Weights of a small contrastive image-text model.
Training: muon at rate 0.0024, 8700 steps.
Rows from block 2 of the image encoder of a small contrastive image-text model, named by matrix and row number. Rows with one number within an expert belong to one neuron, the router's apart. Each number is 500 + 50 x the weight over its row's rms, rounded and kept within 0 to 999. All counts start at 0. Numbers have three digits each.
Before each expert's rows are labels from the 100 images, of 14848, where the router gives the expert most weight on average: "responds to" is what is common among them. Only what is clearly more common there than usual is listed. The data: drawn small creatures on textured ground. In brackets: how many of the 100, against the usual share in percent.
# router: router (encoder.blocks.2.mlp.router.weight, 8x256, trained with AdamW), inputs 0-85
# gate: expert gate (encoder.blocks.2.mlp.gate, 8x64x256), inputs 0-85
# up: expert up (encoder.blocks.2.mlp.up, 8x64x256), inputs 0-85
# down: expert down (encoder.blocks.2.mlp.down, 8x256x64, transposed), outputs 0-85

# expert 2
responds to: small (99 vs 26.6); caterpillar (51 vs 8.5); snake (35 vs 8.3); colour: blue (25 vs 8)
router.2:667482455469573456518469528455501477445520514590458495423502519555441488513556416580467494424499503445535528636460554562526526495594477471538442589465467554473536484481517473450498481453511508596517488494437559518484442550523508467500593521502513560501544471
gate.0:474488533540419501575460449417474575578476527459529519429500565510444500442526536507540612557484487506482584506488598447543478553483475511553448528518473461488468457479564502516472662492519499479464511417454501531475393568505490553526491454526531461458454530
up.0:477470547576371469566484464454507584566443558443546550412504531515454501464527501496491590507442490478478614484528611423541496517500512530547427496523433496466475487484579499538488655494531513467435505411461505516479439567509480529548549467467525446461422497
down.0:465525472500532543615483519542564441471448497426405440521484559498527533573532428466520415530475465561489524458379422572531542474540557394444479461510465409511519494501479471509528428432521506521497441565616439485486509528496494477473456530424448616602564526
gate.1:513561488483470509483515503482503489565402445519501556454501572477514571387416448553604495527462428510496593496501548545495485555560566552586424507414509494516524488472524520570447512504480548376500450529479579460548478550518508481547458373543516500428455514
up.1:510568509521424524476537470479540541573389480490486508466471538471544519403456435517596500503519392508496574498464558505526494551549555535561433537401564521474531467447534566519476498449509513363466509537504588482526459552482510488534395459522472511441500464
down.1:465519442520490450530459539478479455482492471518492500586446553451561491502461448594524411547444493481514515451562401451421511466472488442484553446491473589478493449560522370444437415490511466527553485460494380479465500523645512391492559488475606441456517567
gate.2:451553454545522481542546491484544442514414489472540501417412518498434494551564441554506484452576503499591570519530549443475536544494456611567523479455553583484573534550515565451505552607583445539443567497482401527548550534469476599414450456484468454484453529
up.2:624505512507482508448469552518455540469520543522467495595578511515554518507453560468470526480461488436415419428510419577534513514490609391521449531592456445477436464515454398544429457375406586462516417496464588474474449497527533359565523535498474538490537492
down.2:506506550566541533482525553447478480453515546444578586491496482547498533558414493558445485539561543434511469562523562542488527442559517730505557511460554513493481471488545489506518500562380483542488487514493532542550497463512476505548490481508509450474427386
gate.3:542557491486498475540447458493531559489394544619580490528397553488417570514537516562419494565406505604524373472572487447461559557497528500522533538559408426526417468478590520502469517470459539472466530511464567604602565543423485537450576507440517544521488504
up.3:523536493448530449568512561531581533466447552570505516508371561510442621530507521503449543435426476594477482508601535476489583523536539495576498560544380412468447510447548493434513515540495531431488501580435468552600544505422459476466590513483461479536554511
down.3:469410526450462482523506502537465522506503453490500532477528558471564465487382540448506512535587555631458467470499498473497630463536529448445428585584405580492491482456487446450553489404474623403486437520525534516438513461487453443580485543508601515508507498
gate.4:546492525505538528499538595490473543553366520512474464571538472538497454605521418540425476453474528525448400518480549477522526526505458469520492572575404450460556409356384569434501501528578580454469479478489539524449521476545516438571560484400471533441553585
up.4:477484484461487466499456451510579497449620492487523519498459507512517538399478533527575542533495489431591589504568463565477488440511528504493517423426625526507411551562621410528443523445405460536532511518466491433580451517453483525396460508610559402540449423
down.4:488457455432442507414558489508621496499464534521389545488516514488519491402450517519515514500506519474538466540566535635542502569497598433411502514526429473516451453439464598579547510539545488504557485545512594543512485460558553446575402533509538542511493496

# expert 0
responds to: grey (94 vs 8.4)
router.0:525509408591588448552493421420541460465498500496615570468451434498468491502475477403421493478545383479594508426512445580500459550508492490460497508499483503430514506465561480473479479584525562482574452519528542484431498439611472492474587450553579507468518395
gate.0:558501464406441552419500529478516516453433473509546579471560407510516494460465418488510542448478475526495484520467450562453470502571421574530485506529422437526557535531578554548467481602475479404490497478459589510431510530504546566595576504566479471548529500
up.0:534553467444473524489532457463500560536553480551553479497577461478519439582491498574409456501567458555465517480480454516457411483470431556519509432489518476508502522533581508427525562458517522404482482481568531620480496555482495447462543535513566493511446509
down.0:448562466497470497496514453588540482484475531592524491528494527450554518558550525440469466577516449542489539423475479568581392524468465469474527384480522423406530431550451506465511460465535490450499473521513512526507492487526460487501465510542544498426470513
gate.1:482474590361478448492408480435471415470429504492515494562587554540521466449493457549521479473502607419504479470477477510540471532450485591469545503555504460555550403574478532477385491527425531591540551448527497539525493471481575564499482426507429563483444480
up.1:541491404590516617505549553456490479443446469487564500517439452513512569470583496478418580537437454483488469477505461462536504484459540435555442528369479474471440503467480467591554463484504496487467469586501478449518505653550448508576541523512559559567476534
down.1:464495478569467550479551553539504493519490476482447605493409456549469489478529430378539438490513509477479532528577466498478526549529474500515516514558522526380564470479477514467533480517517495501570469531475544558507485530529489509487550485569481562492451508
gate.2:562536539545528447405455510462503493651497548473593465515491517546486584564538475413504568524455477479570511509458527458548498518564434528445546439496527494583530549535482502581415583646506510300564482531389494522545453389438457553509519471585551491521527469
up.2:550444543485430428407559489533376448564484496443543578620503504507571602486540525458536471593465502558645535434503484447516549511500512552502552495486500432554394504571537526551508529551547503293473518525515474526489438489560466580491593499497506474565476597
down.2:453438493520499443522536481476476569510570418491495442428594432441486431558516562560523499423501431485410541446619472419465498508444564481533502503540545566324477479549472452423507439494561623472522492462518512426448541409521486495495517449450421502585634487
gate.3:566402532463531459479514501533451414443483441520537541527522540505503526414541625460579464433458474607470426531511592475502492426565574525518465501419461387509523408450352527419488446481507516454528482472505470497523454477438497461564448529423498481494478501
up.3:454517489461520560506526539520539593551494527508497453502497546505471484638511444515446516599507520370480494464496384466522533558457449488527514470576506564541504537598636526509503592498490455483444568473480477469421546537478464551492540537624466471506516551
down.3:485462503423478460462464513493601495478448389552499456566532496529494452406501489402577485492486499483539437504436568453472398514569461499453500531564510449489536566495444547528509551512526550503500474484494459503524521593450513489480584513478510435507550489
gate.4:436473559502532477557572451501490471491523522375533450576536557502530484497553526457523579585525470545451506462494462418537487494493532509528519499580448426525494513456555470501537432556464528464501538606569444515372450471578478540547445412542496471502500572
up.4:496431523477614621447413433542439563440528596450539432561567452463520556507482445461525540444501505508445381612580526464463539466476492477547550512451532589478488523539420475464533431537409540489510517524466514475467507491645497591497479396464467597483581463
down.4:517503522532531367505480497452449503548497475528496468397554429546565537516584481495539537552511549573538481581638493425531435408599479576552530497531472516425554608370432465497505505483472571510529546500487429558404549479388480462464480490492504535547468573

# expert 7
responds to: spider (34 vs 8.4); orange (32 vs 8.2)
router.7:500611531534454492466574466605469514450474523604514485477479547546431461540422470493505495475520556483590485494401551543392429455538467485498499437392534520630497547472529534490567627456411508410564453520473453488559484524572514519478476607494492405394552575
gate.0:514538503518522445580600581485552501504585503479574512447582488471506500430444495541481464510501468484519594534526492631480555539483418452527525471526459555464562528505500502561543518492526472500514456539513532519489494427482474534421460552417415517457524461
up.0:520564523526463538548601580528556499472557458499546518476529537479541532458491502544489443500504498505521587524508481579479555521494444441519533505491431546496505475507547522567513525493547491497551475539506527523543496400473470557477428537460448617503549435
down.0:475483433418536554441502586446418510526542501497467500558614564465516474607340487441506540480441506462434461452460466508491460449449572570475490479564486474594528541463514443427486450481544497519450627530469498562485596523471500519554500532488584470511475460
gate.1:576619459556517467572488550549563432530415538555538545440507590519452494549459487488479471505446541571463520458577591512461464500504498531483513476414483458592447484497514432529500505560480462500485525489415526479564559443478429456532473482552523452549424504
up.1:482380634343535553496423409422466406456470502446521489507456492442488550416511529500564456451477485548382472490460490491581485499535495518521512513583538431487490433479527512548430448569533492533495513457537531444482461451458495439469521430512635501483440451
down.1:492429420550453440609430529494562541520501473528584582414655540428479508520609526487503523526478517480386451536475565499530564390532436519513529432509508425425546531524425455519473503484461512490410602482486533495380445415435483572508532506498481485559487507
gate.2:466497579515623562558449536424515464559566501615513477529467560512462557498537541476442488410456566468546530552526452539506452425549484519548555545435511332485421461527448533537459558429464495452589482427552541512608491528583478493458573453502515500471511514
up.2:499635534502578405504490459418451538520517424450454517614549565599434515468517536497428448428554377488521584510484535483435515510464498478492513532428573494536528511543517573515458575451487614449461517445558566479500497444472498447491569417536444493394417572
down.2:573522530520463437509486402517386468479464488527530489558455557443471563524520446478576561563521467540524546541589462420619553497528478407522586517487444523582531498465502451516460484480476508514520496427466483515495620516563522455532537478483555515582605541
gate.3:423457576502493505618668546502461536530461487531533549554548542445508559469545483480496492541479490559489419466508517512467503442500497601579476522441533391441505551539529526521514561512425526539497486573557497495382522568538503429456464434445566551556463506
up.3:584528434476488493472383454452593427508508434512487551438581497543457441542453487524463468461537525436470560451542514557580503521549494428527385518596537516550598395537579433475475484371551533504492504439456514461613479465496417515491477470545485421488522475
down.3:508430530495504444509493553544431466499525462571394489466526534459553419467565524523418552592463534535442466500527537518454472532570486503558462448589416532502478466456432553565597471495523464486564615527482486504541514554393559504488430543506485511475497435
gate.4:458458503473559422436523464510505421525464491459439503540434499466473514573486522464509448486539461534593536523492429524522513561533469480534534432534491528471489560516428493467483412429409490426591585445507453514540577555555480454466484526487506447572513489
up.4:505453621497512543544474473476467545510523468436433499480493469588435518403506511520470568499481433478508514503467519523538479435477462553418531482478459528477456533496533495530455516573444596526417515561484502499595417510506645478505454604389578478526502529
down.4:443561589474490511491436535480469489499494478539436526543532596500511496510450483522568466476482517483462513562452587470453418486441468474543496460530535442563441448457520666531511500475601443515503492461539415508531537510485530475554532523552557519545421514

# expert 6
responds to: small (83 vs 26.6); caterpillar (43 vs 8.5); snake (30 vs 8.3); colour: pink (30 vs 8.4)
router.6:501533431596530471428493506525580541542485526524506503444570483499504439547552525445533498472562530490494462547510462486585465533581532494513545598521385587518530551443477456386525414497479552522597561480443457484447530497465496506610531580553402449479505507
gate.0:481517477469501622552620537369547515473506569451456449461484505493517541546516514362548479590500454550546545469511537520507477518499477474456530541462457524504514514530511560451508485455539534476544475616409443578516505591570455501439525395490552505510436460
up.0:549442521514549383426454475579496527516537403562568519528582451574492501313500455549486542411484459513466471565473472472493505531477456590501468436542503458511483444515499450529457489579461526585469520411599521533508534423437496504454468495540508489492498563
down.0:536560537536517524547559468487526577392505439471470514490457529489481515410601550428522474467423496442518468517492527451503433534525511482454410480527526468588403515489510549529549581464563542430458517478512490427434417563459468482500497559483480390500495535
gate.1:460560582454521454512521554467560488454517517551455501503474504524489439565401638490555517460396528477417488459483468503386477447494445449524452487496447451572575470454516512552493566538521592449450479475485586481598469515457522441538543544544412483387408553
up.1:612569443503560502464356502436496486517485524509487572454515483551538445491489517522472615491487461487556626478540459436461472510571470535567495468449472461519581506463544523549523545531618531477476475489518560478480455532475511488572514501530511549505473543
down.1:396614443398526515501515534508420441541582552492628516454456455471572447521451514512614542520555523412459495567523480526563420470515431414525478448566596518442474436519538526456463455490514479512492547448557618542521577542520550504495543338557585560468471476
gate.2:501498498490490488432562481485611488547528484367527462558466514490499474612522424568478492518441518517490574520531468483531489485474505482464528554420487497377434433512554476437482559489530505478463561447573620542439497442458460448376483505450481550489532499
up.2:499522514526511506539425515566396498394470476593466440533564486519495519431456560437555523479546476492588468454524536522469521566521531453522523446612457529624564560514465546577544431486474415526541459526453452494505508525511486574583535516545482451539472541
down.2:513512518500501466477365534469522402499467398497621503500358412513544478484543536537598510448468419533501561510462489500479515481497507553501431499476613520459574565480473543487454519430514611461442521495495487456552487523453570486445420479393487519462607506
gate.3:522480544482493479507537533418593546484503472509422502486596522513401448503606488432497479485504660456517452433487508617480508480566590565484457540513522498496498509456477520429530500509459478524589505580493492494450487505442540404523544458425548539508462403
up.3:399507536523403563463555525547339434484427476479551488487448476514537565525464493478518400630500519560572484479578423480530485503464489413536486521559456494460493444512501555511441535497484438556529519437531519568479518599511389577484457468553436568545431451
down.3:490558484510480491440591507487498483505470450520470516523513596420571447471504476442561550504525513438569540564574551436451435512518488395468498485501383409516522471525575508496466451550456492466577469421538415534474542486540555553421575510573571476480579527
gate.4:545504456539516407507465459433500511592409509495474532533555508494563512507609558588504426569444535434455535513518537530548516510515580544505467513539495453535490607538519554485420494630494465515455493505482460534370499459482491597472477442534519495533445422
up.4:572498450554510415512490522456486505617444513517474518532582524501548562511603576581518418583451489444450482516553547524559535516528573539492443528541500455516509569506475553465450493642487484508437470496480469510395502450480479596470506468477527496549436452
down.4:547538437424511408469580576654570523536512518469549484509494572489497485514457457487481503507509537493477512371457558483501454402361457532496548542550552490498542525552464602489547537533578587509497517422439484580438542551487503490478537488513435554567464421